Rows from block 11 of a small CTC image transcriber, named by matrix and row number. Rows with one number belong to one neuron. Each number is 50 + 12 x the weight over its row's rms, rounded and kept within 0 to 99. All counts start at 0. After the name is the row's rms in percent of the matrix's.
After each neuron's rows are labels from the 100 images, of 14976, where the neuron reaches its highest value: "responds to" is what is common among them. Only what is clearly more common there than usual is listed. The data: seven-segment displays showing three digits.
# fc1: MLP up (model.blocks.11.mlp.fc1.weight, 768x192), inputs 96-191
# fc2: MLP down (model.blocks.11.mlp.fc2.weight, 192x768, transposed), outputs 96-191

fc1.113 099:38 55 48 66 52 62 37 47 38 35 49 43 73 35 59 30 37 59 52 34 55 66 59 57 39 61 40 74 62 52 69 45 56 55 32 54 50 20 44 43 55 38 68 38 57 66 54 48 70 51 54 41 47 09 32 54 52 41 42 36 51 37 58 52 57 51 23 65 36 45 57 76 58 63 59 50 38 41 57 50 60 62 37 41 19 55 53 43 38 40 39 43 45 65 42 52
fc2.113 096:53 59 44 49 46 54 60 74 51 55 44 53 64 28 34 35 59 51 36 72 48 30 64 38 64 40 54 39 54 54 34 49 55 48 54 60 49 40 43 64 55 46 35 50 55 43 34 67 41 42 60 58 45 55 52 39 68 64 51 53 46 24 49 37 45 37 53 57 48 61 36 71 67 33 53 48 61 56 53 53 57 39 54 43 54 71 57 58 55 17 61 48 42 62 67 58
responds to: the digit 1; third digit: 1; dark on pale

fc1.511 119:30 61 44 35 69 62 52 45 78 30 36 67 60 34 41 70 38 51 48 46 61 55 52 42 40 48 48 63 44 57 46 44 57 54 37 37 53 63 57 57 48 54 50 51 18 24 64 48 69 53 34 52 36 78 59 45 61 69 26 43 29 53 53 06 57 56 54 57 48 61 37 57 67 51 38 60 47 53 31 68 63 47 56 39 49 69 53 38 50 60 69 48 51 51 48 40
fc2.511 142:44 74 37 47 63 51 36 49 51 69 69 43 30 51 40 34 32 50 23 33 51 51 69 46 51 27 47 51 47 50 50 32 39 51 43 42 34 56 38 52 45 37 43 37 62 53 44 63 36 40 51 29 46 59 42 76 41 43 67 57 41 37 19 81 57 31 51 48 43 54 40 68 44 53 43 43 46 55 42 65 62 60 41 63 55 46 51 54 77 41 62 38 54 63 52 47
responds to: third digit: 1; second digit: 4; first digit: 5; first digit: 7

fc1.626 067:44 34 36 47 58 56 83 40 57 54 55 28 33 38 51 60 53 48 48 54 54 52 59 40 50 49 57 45 72 52 53 31 58 50 43 47 53 52 62 30 42 51 43 66 68 60 69 39 60 56 47 61 28 65 54 50 44 40 39 53 43 49 52 65 58 64 41 48 42 51 44 67 47 70 59 61 41 45 51 53 56 39 30 32 51 57 25 52 43 46 57 48 59 45 59 40
fc2.626 082:56 65 65 53 55 63 57 49 59 17 45 46 58 50 30 16 43 45 38 36 51 50 59 59 56 70 65 34 56 59 56 51 42 48 62 32 58 46 46 49 50 59 49 42 42 39 55 49 62 45 46 48 52 50 61 67 51 25 28 56 54 58 54 47 50 61 72 59 76 26 25 65 72 42 25 39 51 51 40 62 29 60 42 57 46 42 70 35 41 62 41 43 37 74 52 57
responds to: the digit 4; first digit: 4; second digit: 2

fc1.618 064:56 36 61 53 43 69 64 47 34 45 43 46 53 38 65 55 56 25 55 42 26 47 63 40 85 53 42 41 52 36 28 40 50 59 32 44 57 71 47 43 68 38 42 56 46 30 43 27 52 47 32 45 41 56 30 39 58 55 66 41 29 56 75 31 58 59 65 60 62 44 35 30 58 56 57 48 59 66 54 46 73 54 44 75 29 49 59 38 46 74 55 66 61 56 38 49
fc2.618 069:32 56 67 49 46 63 41 57 46 40 51 50 36 46 56 55 46 55 56 54 47 46 27 37 21 48 48 66 62 61 47 66 65 44 62 42 59 49 46 31 61 43 75 44 63 60 62 58 48 67 36 56 48 35 71 51 40 29 57 45 43 48 60 73 75 44 26 50 58 60 56 36 51 44 31 27 41 32 51 42 60 40 36 53 49 54 59 64 54 45 51 65 35 57 51 50
responds to: the digit 8; first digit: 8

fc1.133 112:54 37 53 54 54 46 58 28 40 34 56 47 49 65 57 48 54 62 46 11 40 61 35 56 56 28 59 45 47 48 62 44 62 47 54 51 34 34 37 32 35 49 58 28 52 47 41 56 51 26 55 49 48 57 41 30 48 54 55 40 46 81 51 51 31 48 53 55 49 43 49 39 41 47 63 47 59 49 51 47 52 46 43 56 51 60 67 69 65 68 47 62 46 57 78 61
fc2.133 103:51 43 55 47 47 33 53 62 55 43 39 54 43 30 53 40 45 45 56 31 60 56 71 56 70 71 66 69 49 66 56 35 82 49 59 58 46 50 57 54 66 44 50 50 57 69 34 50 43 16 60 49 45 66 62 63 55 71 61 47 58 60 53 59 53 42 52 56 53 48 68 51 45 46 54 45 60 41 44 43 60 40 44 45 58 60 66 50 40 47 65 67 82 49 35 54
responds to: the digit 0; first digit: 0; third digit: 0

fc1.731 109:54 41 43 64 52 63 72 56 47 52 37 44 58 64 21 74 29 49 70 54 68 48 61 56 58 69 58 63 37 45 42 65 57 51 44 51 50 44 57 45 40 50 46 68 63 57 52 51 53 42 43 70 43 25 27 54 54 18 44 27 52 50 61 11 54 52 53 35 46 29 43 43 56 47 49 48 56 42 60 47 71 31 47 63 56 45 56 58 64 42 70 53 43 44 56 31
fc2.731 124:44 51 59 47 63 49 44 54 47 19 35 45 53 49 58 46 55 34 45 10 66 50 42 64 68 44 48 62 59 57 54 51 42 52 53 43 51 34 39 43 22 41 47 69 48 21 60 56 28 46 53 41 60 49 45 50 40 00 44 47 51 32 71 44 42 66 64 48 56 42 67 40 37 49 38 55 52 64 22 46 38 61 46 57 44 76 60 51 46 53 43 42 52 56 52 50
responds to: first digit: 6

fc1.370 065:35 65 33 42 50 73 45 52 35 47 64 13 54 41 38 52 32 33 48 38 19 59 52 53 44 35 42 40 40 59 49 58 64 50 74 50 49 44 55 37 67 57 35 40 38 53 47 47 56 85 44 41 54 51 53 68 34 54 57 44 38 53 36 48 71 41 47 46 54 42 57 54 68 58 50 63 57 35 45 67 44 43 56 53 35 73 45 56 38 50 53 62 32 50 74 66
fc2.370 079:55 33 50 55 52 54 58 48 36 42 52 64 39 59 55 51 42 37 35 57 53 56 61 54 42 73 34 52 48 48 49 48 23 39 52 37 52 36 47 24 61 43 47 55 64 60 60 49 50 59 34 56 65 68 33 51 44 36 50 40 58 53 63 45 51 72 81 37 59 61 53 37 53 66 35 45 54 60 62 57 42 43 46 56 56 36 55 59 41 52 49 64 57 36 49 28
responds to: the digit 8; the digit 6; second digit: 8; third digit: 8

fc1.736 112:67 66 47 62 48 62 59 69 33 49 29 42 53 56 60 51 64 57 62 59 52 50 62 49 51 59 61 54 51 38 44 47 67 44 57 47 37 43 59 59 47 52 69 60 27 61 24 54 55 50 53 31 32 04 28 55 62 46 44 52 52 31 49 02 59 45 38 49 46 50 42 60 40 55 55 44 35 47 49 48 43 61 43 71 41 31 47 76 42 51 60 75 43 60 49 50
fc2.736 113:39 85 41 34 46 47 64 57 52 59 38 84 41 44 59 42 58 60 45 46 28 37 43 37 52 30 78 70 43 50 56 68 37 66 54 61 44 50 46 45 39 35 44 55 57 49 61 48 46 61 57 64 40 61 43 56 49 07 56 66 34 37 57 37 50 55 59 38 37 81 52 47 41 53 39 55 62 49 39 37 35 42 63 36 45 72 53 48 56 40 61 66 62 48 56 36
responds to: third digit: 1

fc1.158 031:40 54 55 55 31 24 70 38 44 45 43 33 52 55 52 53 32 67 54 39 55 50 61 35 34 49 50 41 37 56 43 51 58 37 30 47 56 28 61 60 54 35 63 55 35 58 34 36 46 39 64 48 42 55 51 53 86 64 59 45 52 59 51 70 48 47 50 35 37 40 69 38 55 30 53 52 47 61 51 39 61 48 26 41 56 63 19 58 61 48 52 53 21 61 29 72
fc2.158 033:69 44 43 47 33 56 56 63 43 70 42 70 45 64 36 52 36 49 47 49 52 43 47 71 62 55 55 45 55 46 64 53 57 47 57 53 30 57 76 49 47 28 38 56 39 46 43 38 38 44 40 58 38 47 37 47 58 38 51 56 43 52 44 33 61 48 41 43 25 41 71 23 68 33 32 47 56 28 31 53 63 57 36 34 28 47 47 65 61 71 53 65 30 46 76 44
responds to: the digit 1; second digit: 1; third digit: 1; second digit: 7

fc1.298 118:80 52 48 43 46 27 62 26 42 51 55 55 54 43 39 59 65 67 55 37 50 46 40 56 55 65 43 50 56 61 51 60 47 52 63 56 54 73 64 52 52 75 29 26 55 38 51 48 60 44 56 55 38 64 56 65 61 44 42 40 42 46 48 49 61 56 71 53 39 42 72 43 42 42 39 46 45 48 34 55 63 57 52 31 49 56 78 61 71 63 48 30 66 61 63 41
fc2.298 116:65 67 40 28 56 50 68 44 42 59 54 38 33 42 48 37 57 44 46 41 47 35 63 56 35 37 56 55 57 63 50 45 55 48 67 42 50 57 64 48 47 32 56 46 50 73 50 45 56 52 33 43 58 53 55 47 89 56 59 36 49 54 26 54 43 53 29 29 52 34 26 59 54 51 45 52 45 59 34 37 55 63 49 59 59 39 55 41 64 43 54 47 54 46 59 42
responds to: third digit: 1

fc1.199 145:55 44 65 46 57 76 62 39 71 42 56 51 66 29 67 26 53 33 56 62 49 54 50 52 43 42 49 57 42 56 56 48 37 35 84 42 60 47 51 53 34 46 33 39 36 40 56 45 46 71 69 56 51 42 45 61 50 55 67 20 63 57 28 56 60 64 47 28 47 61 47 38 46 50 53 63 57 55 42 43 41 57 29 64 54 40 49 42 71 65 50 64 41 43 30 63
fc2.199 131:50 59 39 70 34 54 65 48 45 56 31 40 66 55 31 50 41 41 32 55 52 26 42 38 50 56 39 36 41 52 64 40 60 58 38 55 38 61 42 60 38 71 46 52 40 54 53 56 45 41 49 61 55 49 38 60 28 63 66 65 68 47 59 52 33 61 42 35 32 47 54 65 62 61 48 38 63 46 38 29 48 54 70 51 51 31 47 57 46 53 37 21 32 46 43 47
responds to: the digit 4; dark on pale; third digit: 4; second digit: 4

fc1.338 080:57 40 56 48 51 30 46 53 63 42 44 37 45 60 50 35 42 54 37 39 45 62 53 56 48 63 40 44 62 52 58 53 39 68 50 62 66 42 33 53 44 52 39 40 42 29 45 40 38 77 63 57 69 40 50 34 45 61 47 31 59 69 55 72 55 70 60 53 54 59 49 28 59 41 40 57 72 61 35 56 35 49 47 61 50 57 51 47 70 39 49 37 30 52 81 51
fc2.338 083:57 64 53 54 60 40 67 52 26 50 40 58 55 37 50 48 49 51 75 32 26 49 67 47 39 29 49 69 43 39 44 44 68 47 67 28 44 51 52 70 53 73 33 52 63 57 58 70 33 48 44 71 49 57 46 56 38 43 46 47 51 43 63 46 50 47 49 44 71 34 44 68 53 41 58 28 37 57 66 68 47 49 31 43 65 65 51 55 49 57 49 44 37 53 70 44
responds to: the digit 1; the digit 8; third digit: 1; second digit: 8

fc1.575 160:50 63 48 56 39 57 58 65 54 62 45 62 53 49 55 45 52 57 63 48 41 66 56 46 54 65 38 59 58 66 31 52 58 54 59 61 59 67 52 54 43 48 33 62 39 68 43 70 67 43 45 61 34 26 42 54 51 56 49 40 46 31 45 30 54 64 38 43 34 24 37 47 48 46 58 49 35 50 44 22 53 42 67 52 38 24 59 47 49 33 94 53 42 55 48 42
fc2.575 143:46 69 37 56 45 63 54 37 68 43 52 60 36 53 57 61 32 41 62 57 38 46 62 51 59 49 61 50 66 62 50 38 60 51 39 33 44 41 73 52 57 42 54 53 53 54 43 50 22 44 59 52 63 50 30 41 36 18 59 65 46 41 80 00 44 49 57 46 52 59 57 36 41 62 33 53 45 50 67 60 64 26 37 59 49 51 45 55 49 36 50 48 54 47 48 42
responds to: first digit: 6

fc1.607 094:41 61 35 38 55 51 59 58 74 53 52 29 36 72 69 43 23 43 30 51 59 43 37 33 64 66 51 50 51 62 41 50 36 55 57 38 50 44 42 48 34 58 37 68 57 41 48 27 42 24 44 68 52 51 58 51 37 59 53 53 59 69 41 49 74 32 63 29 28 30 30 16 73 45 53 69 57 74 50 62 48 64 55 49 59 39 63 56 64 45 74 67 52 56 38 58
fc2.607 094:48 31 55 36 82 52 54 61 40 36 33 41 59 48 44 25 72 52 42 38 45 48 40 54 48 78 42 40 44 21 64 48 59 40 61 38 74 68 66 47 30 43 59 50 40 68 63 40 69 48 63 55 57 33 44 65 46 44 67 43 56 36 49 57 36 58 34 66 39 26 70 14 44 36 46 51 29 44 60 65 30 46 54 44 37 63 63 26 51 68 55 66 39 60 49 61
responds to: third digit: 1

fc1.442 091:38 71 54 67 45 30 54 55 60 47 71 43 51 17 48 55 36 66 29 36 52 79 53 57 60 60 27 29 58 39 60 46 33 54 34 35 56 55 45 56 47 46 51 64 62 54 43 60 49 65 45 47 37 49 29 47 33 57 36 47 38 25 42 50 39 47 51 81 32 46 66 61 73 32 51 33 53 57 36 62 49 50 42 47 71 39 68 40 48 44 45 45 47 26 83 77
fc2.442 085:47 39 64 50 64 38 64 51 49 50 41 53 54 53 46 49 68 62 63 39 54 53 19 41 60 83 42 50 38 70 30 58 51 54 66 47 48 64 53 61 35 46 33 65 52 48 54 47 56 48 68 68 72 24 36 48 58 52 50 48 62 42 46 51 49 72 41 56 61 60 66 49 49 33 65 44 50 71 48 59 65 56 54 81 74 59 54 59 52 45 33 66 54 38 58 39
responds to: the digit 8; first digit: 8

fc1.646 066:47 47 54 55 41 56 62 42 51 53 25 44 46 55 60 53 40 23 30 28 42 48 47 60 42 74 64 46 44 35 49 53 55 60 59 47 49 47 49 48 36 37 60 50 47 56 48 57 68 34 74 45 55 50 55 48 58 63 53 54 50 52 59 48 55 31 51 59 47 40 64 45 46 40 41 40 41 53 22 43 37 64 39 33 81 40 38 53 64 49 66 47 58 48 53 50
fc2.646 072:38 43 54 52 54 53 82 46 28 48 54 53 44 58 40 73 43 45 37 18 53 51 57 38 67 54 48 56 36 41 52 46 34 80 72 51 34 66 37 43 54 52 42 58 49 51 45 61 37 32 35 41 61 38 50 37 49 44 47 48 51 59 38 42 57 73 29 58 45 45 59 56 60 50 53 74 73 61 57 32 70 34 59 49 53 60 46 41 55 47 72 38 68 42 53 42
responds to: the digit 0; first digit: 0

fc1.350 064:41 40 53 69 45 29 45 40 58 63 51 36 56 47 35 49 55 47 50 48 54 51 54 41 61 38 45 45 63 48 42 58 63 21 34 60 46 46 41 56 33 52 45 49 50 41 46 26 66 41 70 56 41 49 52 22 51 54 53 70 39 42 56 49 35 62 70 50 59 49 64 39 52 50 50 51 53 64 63 67 41 51 68 60 50 56 66 67 62 27 40 51 44 48 38 61
fc2.350 064:41 60 67 57 71 55 43 56 61 27 40 49 57 53 52 59 50 46 53 45 72 37 31 55 55 57 43 42 44 63 65 68 45 52 60 14 73 64 62 47 57 56 68 57 29 42 55 40 42 39 21 55 65 67 61 66 39 33 55 59 42 44 45 55 40 32 64 51 47 37 33 40 70 46 32 38 55 31 57 60 56 63 41 47 37 31 20 44 48 57 53 64 40 54 46 41
responds to: first digit: 6; first digit: 5; dark on pale; second digit: 7

fc1.7 143:42 72 60 53 54 44 50 60 35 41 63 53 48 52 45 68 47 55 68 29 73 44 29 64 53 50 48 30 50 71 55 64 53 60 50 45 45 27 39 47 58 53 57 37 59 54 55 39 67 49 71 52 62 61 26 42 46 52 49 42 51 41 47 48 32 57 49 58 51 40 61 46 69 69 53 44 51 53 44 35 38 45 42 44 47 53 35 32 67 57 62 63 31 61 59 51
fc2.7 139:33 69 44 42 46 66 60 54 44 36 63 54 48 44 45 35 52 60 58 73 36 58 36 52 22 53 59 49 68 18 47 44 33 41 41 59 44 42 35 38 30 51 70 58 56 40 66 67 51 47 46 42 41 27 73 36 59 34 51 62 52 50 51 47 44 51 67 59 40 41 45 42 61 30 42 50 53 43 64 44 39 73 42 45 54 33 35 46 54 42 44 50 35 79 64 37
responds to: the digit 8; first digit: 8; second digit: 8

fc1.444 098:21 43 63 32 62 51 29 58 48 20 41 53 68 56 67 43 45 39 46 45 46 36 48 35 57 49 61 34 38 29 68 37 41 58 38 50 52 67 47 67 51 33 54 55 46 57 59 55 68 43 44 74 67 41 43 40 48 71 41 58 35 40 54 59 55 45 49 59 59 56 52 43 47 57 54 33 44 69 49 51 67 43 47 60 49 47 64 37 49 51 72 45 33 68 45 68
fc2.444 115:48 57 45 62 54 39 58 49 55 33 46 51 39 57 56 57 33 42 55 59 46 64 36 66 67 44 58 59 28 56 45 32 56 47 40 61 58 42 54 77 66 57 48 49 59 55 48 53 54 38 33 48 43 61 45 46 46 44 36 58 24 49 53 56 59 37 54 58 43 65 32 37 59 41 55 66 43 48 47 58 36 46 45 48 55 63 53 66 35 57 64 59 74 54 38 62
responds to: the digit 4; third digit: 4; first digit: 0

fc1.599 091:44 56 41 50 30 84 43 51 45 14 57 71 53 65 52 51 44 45 42 34 43 57 60 53 40 47 59 51 51 58 83 24 39 58 26 46 46 52 31 52 54 54 79 48 48 47 57 48 26 56 50 36 50 53 39 53 50 55 38 55 47 64 61 65 52 43 47 30 30 39 55 52 46 35 50 70 71 48 48 42 48 62 50 68 45 41 62 49 55 50 55 40 65 48 56 55
fc2.599 082:63 32 49 73 47 35 72 62 24 53 62 44 40 64 63 44 65 51 59 46 40 39 57 56 40 31 59 68 35 52 38 64 55 38 51 29 50 35 39 39 47 48 41 41 46 50 37 59 58 33 58 43 53 53 36 54 70 64 71 30 47 51 39 41 48 70 50 61 61 78 58 52 55 47 36 52 54 49 52 38 46 49 25 47 57 65 43 41 49 41 47 32 58 35 57 60
responds to: the digit 1; second digit: 1; third digit: 1

fc1.612 032:55 34 67 59 66 44 57 48 42 41 65 47 61 53 37 43 66 64 47 52 34 42 54 74 52 61 41 44 53 48 62 42 46 58 49 50 55 51 59 63 53 63 35 74 30 67 33 69 52 73 46 32 43 53 55 60 38 64 52 55 36 52 48 54 60 29 50 66 30 60 40 35 65 61 25 64 61 67 38 61 63 43 61 62 48 58 49 62 44 60 49 55 55 79 37 57
fc2.612 036:40 32 39 58 47 52 48 51 53 70 37 23 53 54 45 49 58 45 50 50 68 60 63 55 32 43 53 43 58 43 57 41 47 41 54 44 58 57 39 50 48 52 59 32 48 56 46 38 48 56 48 52 49 70 44 59 22 50 61 63 32 50 57 42 61 70 39 59 54 62 64 44 54 30 53 27 49 52 40 71 70 54 59 55 45 41 40 86 52 55 44 41 55 64 56 44
responds to: the digit 4; third digit: 4

fc1.176 073:29 53 42 75 39 55 38 54 75 42 63 51 38 45 80 67 44 47 55 52 54 64 66 41 51 45 50 39 55 39 55 41 47 47 36 35 47 53 50 64 53 29 34 72 63 64 56 53 46 43 50 39 50 46 34 30 51 55 50 41 45 56 38 66 37 36 61 69 51 40 54 76 67 30 71 42 37 53 30 56 62 87 60 52 51 33 55 57 51 65 37 43 48 39 62 59
fc2.176 076:63 52 53 20 61 34 36 59 55 54 53 50 54 43 67 61 75 46 50 44 40 33 45 55 70 62 65 55 44 62 32 59 67 40 31 63 42 56 41 61 44 45 46 46 42 55 61 51 37 30 55 42 61 53 39 67 36 57 24 72 37 58 71 51 40 72 41 44 65 56 70 31 54 51 56 38 50 62 78 50 53 64 58 59 49 62 64 45 48 71 51 51 41 51 77 51
responds to: the digit 8; first digit: 8; decimal point

fc1.225 087:50 56 57 42 74 32 71 36 59 34 37 45 24 51 39 29 46 85 51 31 31 55 34 54 43 50 68 56 64 46 48 66 61 58 54 49 56 54 56 31 44 36 60 53 44 34 57 61 60 30 40 31 24 53 46 75 50 40 68 48 54 52 64 46 62 46 46 45 53 48 48 44 66 23 28 48 51 70 62 61 51 54 65 48 78 53 37 55 53 40 50 57 44 69 59 34
fc2.225 096:40 25 51 59 50 35 71 55 63 46 43 43 64 49 67 56 46 66 54 50 51 45 41 49 48 51 66 41 51 43 42 50 18 54 57 46 88 53 43 47 49 52 50 56 30 58 56 54 59 67 44 51 47 45 50 52 56 69 57 45 50 41 35 56 59 57 29 52 35 27 39 55 41 70 62 51 37 46 54 52 71 28 71 55 43 39 42 52 74 60 54 47 36 53 61 53
responds to: the digit 4; third digit: 4; first digit: 4

fc1.428 101:55 51 62 41 39 48 36 47 51 29 50 25 51 47 44 68 64 49 26 44 35 44 63 33 62 61 64 35 42 30 42 43 48 52 59 64 61 60 39 55 68 52 59 59 46 37 52 50 43 69 64 40 66 38 45 66 28 52 50 46 56 48 53 62 37 36 40 64 42 43 27 53 68 65 59 58 52 67 73 54 43 57 44 67 46 47 56 55 52 48 60 46 54 56 27 54
fc2.428 117:62 45 50 62 59 47 34 32 47 49 61 53 53 28 52 47 40 53 54 41 56 48 56 68 41 50 44 53 54 82 29 40 66 40 14 42 53 49 60 34 48 68 47 41 45 64 46 47 61 47 18 46 55 52 49 54 33 45 36 41 53 41 51 40 32 43 68 64 50 56 60 34 48 49 68 69 29 44 44 49 38 37 45 36 70 37 65 23 53 48 60 53 38 41 51 50
responds to: the digit 8; the digit 6; second digit: 8; first digit: 6

fc1.589 062:60 51 45 52 57 57 38 69 19 24 40 44 55 62 57 32 33 66 46 30 60 50 41 69 38 62 49 71 51 48 65 51 51 44 31 48 60 62 35 40 56 46 60 50 32 48 41 31 41 61 31 42 49 48 38 85 65 59 31 66 57 32 55 59 38 58 36 41 45 36 57 43 61 20 39 67 38 39 67 50 65 62 51 48 52 54 49 75 62 53 52 51 55 47 44 42
fc2.589 064:63 30 36 27 48 47 71 48 31 53 59 32 22 37 45 55 76 57 42 57 50 53 53 42 53 68 55 72 61 54 56 59 46 55 39 55 49 42 51 36 41 23 60 45 51 41 42 47 62 72 42 41 36 58 50 47 55 66 41 34 46 34 37 42 44 74 42 58 41 57 38 24 43 50 66 44 62 73 66 64 39 50 53 51 25 41 65 88 48 44 53 56 52 64 58 53
responds to: the digit 1; third digit: 1; second digit: 1

fc1.12 104:63 61 44 55 30 56 46 42 56 43 20 34 53 57 38 48 56 51 50 40 54 53 70 60 47 91 55 57 61 53 39 51 54 49 64 50 41 55 34 70 57 51 42 47 51 65 66 65 62 44 41 58 57 13 53 51 60 38 52 37 58 35 55 00 48 47 64 48 46 38 44 52 29 56 53 41 33 30 56 46 63 47 52 46 62 52 51 39 52 62 53 53 25 62 40 45
fc2.12 119:54 47 41 22 55 43 48 60 62 50 31 40 48 48 51 72 64 57 60 40 17 44 54 50 77 44 33 74 51 59 47 56 56 58 62 58 65 40 54 40 38 39 37 70 60 43 69 40 52 37 70 54 54 82 47 48 37 24 43 60 62 43 90 44 54 32 46 47 25 67 68 63 50 56 31 27 52 64 52 45 53 42 52 61 44 64 67 58 44 41 56 54 55 51 52 37
responds to: first digit: 6; third digit: 3

fc1.602 090:60 42 53 37 52 48 54 43 39 50 36 55 69 36 64 66 47 62 72 57 52 55 34 31 33 52 53 46 47 56 54 62 64 58 35 44 44 43 42 61 66 58 54 57 24 50 62 50 38 61 30 51 18 51 45 53 59 65 48 68 67 43 41 01 37 56 61 43 52 56 53 41 53 71 46 54 54 56 40 59 43 64 49 56 45 51 38 33 38 78 39 27 53 53 54 49
fc2.602 091:48 38 37 45 49 70 65 47 59 66 53 57 38 55 43 44 60 37 44 57 37 45 48 53 48 46 44 38 73 55 61 48 36 54 71 57 50 47 69 33 42 53 38 46 64 50 42 86 31 51 63 62 61 36 45 70 50 28 46 46 55 44 41 74 39 26 52 38 52 58 66 54 36 48 46 37 39 33 55 39 59 35 70 51 58 53 34 67 53 27 37 25 62 62 52 39
responds to: third digit: 1

fc1.147 104:42 53 61 41 41 27 48 38 56 60 26 33 34 69 50 43 49 59 54 70 54 46 51 35 60 41 47 51 52 62 56 60 76 56 46 50 65 52 72 40 60 57 62 67 31 55 40 32 40 68 81 49 49 49 44 60 58 57 39 66 37 26 36 58 62 47 46 60 54 41 31 78 57 32 42 63 50 50 58 62 52 59 51 39 53 59 61 51 81 64 65 48 43 57 50 43
fc2.147 098:62 33 40 31 61 42 41 61 38 64 50 48 47 42 30 55 67 64 57 33 57 49 61 46 36 53 40 64 51 37 65 55 84 47 57 66 49 33 68 58 70 52 60 60 63 63 53 62 57 54 48 44 67 48 51 52 14 55 67 61 48 57 52 40 76 46 41 43 30 24 44 39 45 61 46 34 47 45 13 53 46 38 41 47 57 59 68 58 40 46 49 69 63 53 42 42
responds to: the digit 0; first digit: 0; dark on pale; third digit: 0

fc1.17 067:47 42 49 39 47 79 49 51 47 42 50 59 55 43 37 45 46 41 27 28 36 62 37 61 70 45 52 50 40 64 54 71 44 32 37 57 45 58 43 50 60 60 56 59 52 46 47 41 53 56 42 54 58 37 52 64 45 81 41 52 54 66 65 54 47 72 50 51 31 67 33 37 36 60 49 51 87 45 64 46 54 44 57 39 44 38 72 13 46 59 62 58 27 29 49 34
fc2.17 072:44 41 59 40 39 54 55 55 64 54 48 64 59 50 32 58 55 55 46 36 49 54 46 60 55 54 57 42 78 45 33 43 52 64 47 68 33 53 31 69 64 58 63 47 52 55 60 57 48 57 50 60 39 49 39 64 43 28 39 45 48 38 55 32 51 71 52 49 34 42 65 42 35 52 33 30 71 39 66 87 51 44 62 46 52 55 49 72 38 47 48 47 41 59 53 70
responds to: first digit: 6; second digit: 1

fc1.765 064:45 47 34 21 66 87 44 70 55 61 82 51 58 44 53 39 54 27 35 50 56 50 58 69 36 52 40 59 63 44 41 48 22 36 44 41 55 59 25 72 37 48 37 37 44 45 39 48 57 63 66 51 53 48 51 66 48 63 79 45 68 54 42 58 54 63 79 39 58 70 54 41 41 81 36 35 47 46 55 35 54 53 40 57 37 57 57 67 50 55 41 57 36 59 45 46
fc2.765 065:37 46 24 41 51 59 31 49 63 47 31 51 31 47 45 78 33 27 40 33 43 68 46 42 43 47 44 49 57 37 64 38 54 43 42 44 48 26 54 83 70 73 70 42 63 41 39 47 61 54 43 50 49 10 46 50 22 42 35 43 62 59 54 33 70 66 32 29 56 52 50 58 40 44 57 40 51 51 54 48 58 50 55 63 42 38 69 64 39 34 30 34 53 41 38 57
responds to: the digit 4; second digit: 4; first digit: 4

fc1.43 111:50 34 44 35 39 88 38 52 64 24 55 39 42 66 41 59 58 66 41 46 61 50 64 67 58 39 79 58 31 52 38 45 49 51 32 29 28 45 49 39 57 21 57 65 53 47 41 61 42 41 60 52 49 53 61 55 44 70 52 44 57 61 39 59 45 59 72 40 39 52 52 45 48 71 45 52 43 38 41 44 54 59 41 54 43 50 55 52 63 48 62 46 55 38 36 37
fc2.43 120:44 43 40 51 47 54 71 30 40 36 68 52 61 41 45 57 58 45 31 51 49 40 33 54 70 39 40 58 47 58 32 56 49 64 48 51 50 33 45 35 57 33 23 51 47 55 44 62 71 51 52 57 75 57 50 38 60 48 33 39 53 47 39 49 62 57 56 59 63 40 56 49 41 52 39 28 34 67 42 59 77 46 40 58 67 43 60 57 48 48 48 45 31 25 48 60
responds to: the digit 1; third digit: 1

fc1.180 078:53 33 58 31 45 72 63 49 46 49 69 32 36 45 35 55 54 38 52 64 54 54 42 52 45 42 36 63 49 57 66 31 49 35 43 47 40 54 53 74 51 46 43 43 46 53 72 41 31 41 59 52 53 69 51 37 61 41 78 39 68 40 54 73 64 51 52 54 53 47 59 57 55 43 61 31 49 29 71 49 36 57 55 41 50 77 45 51 76 47 61 64 68 58 63 34
fc2.180 070:52 48 47 36 65 61 53 57 46 49 42 65 42 29 45 41 43 42 43 38 50 55 55 51 59 60 59 49 44 44 60 59 53 42 46 52 54 52 79 45 24 61 50 49 48 31 51 44 60 51 56 32 60 72 50 56 45 42 44 67 49 24 58 46 75 49 34 48 48 36 41 63 45 24 57 34 46 69 59 57 59 53 59 44 53 23 53 22 69 48 57 28 52 72 63 39
responds to: first digit: 6

fc1.224 101:66 61 64 51 44 61 75 46 48 42 47 64 46 42 61 34 44 56 65 41 62 35 42 47 56 42 51 64 32 50 63 68 52 51 59 44 51 65 53 45 45 59 54 42 24 40 61 65 63 56 54 51 29 66 63 36 77 61 43 46 53 35 65 18 48 67 42 51 51 55 34 60 69 77 29 50 59 48 48 51 45 58 37 45 49 62 52 50 44 57 53 60 42 45 57 38
fc2.224 110:49 71 62 46 28 57 46 50 30 47 74 49 55 64 42 36 32 65 32 49 29 62 62 41 56 41 48 41 59 66 56 60 39 52 35 42 49 23 56 48 26 43 46 58 60 34 36 76 29 38 42 60 52 37 56 57 59 45 67 39 43 47 45 69 54 35 39 41 23 62 40 34 33 57 52 40 47 38 54 61 57 50 46 57 57 51 64 58 59 33 69 61 45 58 49 44
responds to: third digit: 1; second digit: 3